python train.py --crop_scale_min=1 --loss="l1" --decay_fraction=0.2 --warmup_steps=3780
Rows from block 12 of a small image denoising model, named by matrix and row number. Rows with one number belong to one channel. Each number is 500 + 25 x the weight over its row's rms, rounded and kept within 0 to 999. All counts start at 0. Numbers have three digits each.
After each channel's rows are labels from the 100 images, of 14976, where the channel reaches its highest value: "responds to" is what is common among them. Only what is clearly more common there than usual is listed. The data: histories of elementary cellular automata, time running down.
# convs0: first 3x3 conv (model.blocks.12.convs.0.weight, 48x48x3x3, each kernel summed), inputs 0-47
# convs1: second 3x3 conv (model.blocks.12.convs.1.weight, 48x48x3x3, transposed, each kernel summed), outputs 0-47

convs0.1:541471490483521512539461521524505465511496512507551501481524527526510487465542537497481499485523445511487480493530508490498520493463490540460487
convs1.1:434536517534467499486526493497502549484496520530479467470460465488496561535491528469492501512489489512515514500498507518509513463505532518497522
responds to: 101 turns on; 110 turns on; 011 turns on

convs0.26:529492465516496481478457474483498500486603481520549513530516489483485495519516498479469478492530502484521509528477517471486490510508508480487485
convs1.26:523517487535493521493497479497488491496401487488512463511515508470489515533514486487523471504496518469485491530531491554511509484490474519511455
responds to: 010 turns on; 011 turns on

convs0.8:505484486467516542528474500511480532493487482445541504492488462501470509472522486495457516481525500520543522511504526561477476523519498486463496
convs1.8:506499426461523502468494473503508481530543473501491468487512488511513492490518516489458533501479496525465491537542459506511485490504506526525547
responds to: 001 turns on; rule: rule 75

convs0.41:523506466480481482512499512494492526488457445485502509484511474539473500465531506500496511518503496465528511572514520531499459488502540481476539
convs1.41:499430507503511515496479473493475499482537473536471501497484476459479520503453503472530429491511471504519511513465509508465495511515486517476487
responds to: 111 turns on

convs0.19:509517513492534471542461504538511494529495516468519485522456483528500540521509509518542524473508527493442475478463483494463508488458506517494500
convs1.19:546499494469519511459523499497466452535492483518512528521522486475501456496466465484476510484501498480518512524526537532540479444498488477491515
responds to: 001 turns on

convs0.43:474512499480504502505527528478505497493474514523544551510515486519474516558489444508487515488542501526469497526434457521502485485501493499519498
convs1.43:499560469541482490511515483533478510492520488472500497501491472546543464483529495507484530499495500477511547459567482489491489517502512487528490
responds to: 100 turns on

convs0.31:479483514490521473505537542503490468504495476476485489469500512530494463435509463453537478508497543509527511518489532506507491508454523513490537
convs1.31:527525470576514510498506478498497534517490524489521499543492487488464560532484527468455517516513461523484507496513454512492490488499485492494509
responds to: 001 turns on

convs0.33:508488509468471534491504536525492454509462500504539479500488484523460480472432501501490483512542529483533516506511497547510457516480523491487484
convs1.33:453473517478529431489495559505516505498484472536501492447526515517546476494533508482520477509521523502497513530485487496473503519491507505526527
responds to: 001 turns on

convs0.37:531496507500496518507489522515500539455530471469546482514483497513495554491541468477488521468481500483505504450505492485514501447518504498520441
convs1.37:470493520455480474482506509481531466517482469525512521551514495525504474506494525522491475478509528481469515475487504498478558569494485517494530
responds to: 010 turns on

convs0.12:464490509502509524504562518515505470480466529515525502505498559511524515467487459475473468479502469488461493503527489523517495478498486542536469
convs1.12:459501457486504483514527493544502531526516472463548506529504454488462512509492513571485497489524456478488486488496514472522511507498511482474502
responds to: 101 turns on; 110 turns on; 000 turns on; rule: rule 101

convs0.44:478481465452460476488470514512506481496555492494455500533527512513512471485502518488497525516503501460513495507540499503497512493514490444484566
convs1.44:542503486518546515496530469476490510475483510492510493550475490472515459518484497473487509510478480536527484505476506452479466480444535467481513
responds to: 111 turns on; 001 turns on

convs0.0:536474492513548520480498463478478502491489527546483524475503517456468513505500499479446505508525508527481498531447546519528489487504488515492537
convs1.0:512506512497519490508453451474500497476513536446501513501526499513462510430491496490527516497458519532521498461539484484514508539482477481516500
responds to: 101 turns on; 011 turns on; rule: rule 45

convs0.7:512531480542518498485480510510480512490506467455511495522457505459497524480553468429523504510519522523504498473472510507531522539505491486477518
convs1.7:489541520528536477530467505500497470511558500501516515485529561510499515481555498531537552531478515505530495486503514505514517508484507482489479
responds to: 010 turns on

convs0.10:487524518483465516516443449488503477487527441533484451478483475515510518519492492481519491490508552528560479504519506518496497513501500515500510
convs1.10:497501499497496490534429551518498484481508487518523559497512498493519487492479512567482529495461482465492504483494496483478549483501494473496474
responds to: 110 turns on; 000 turns on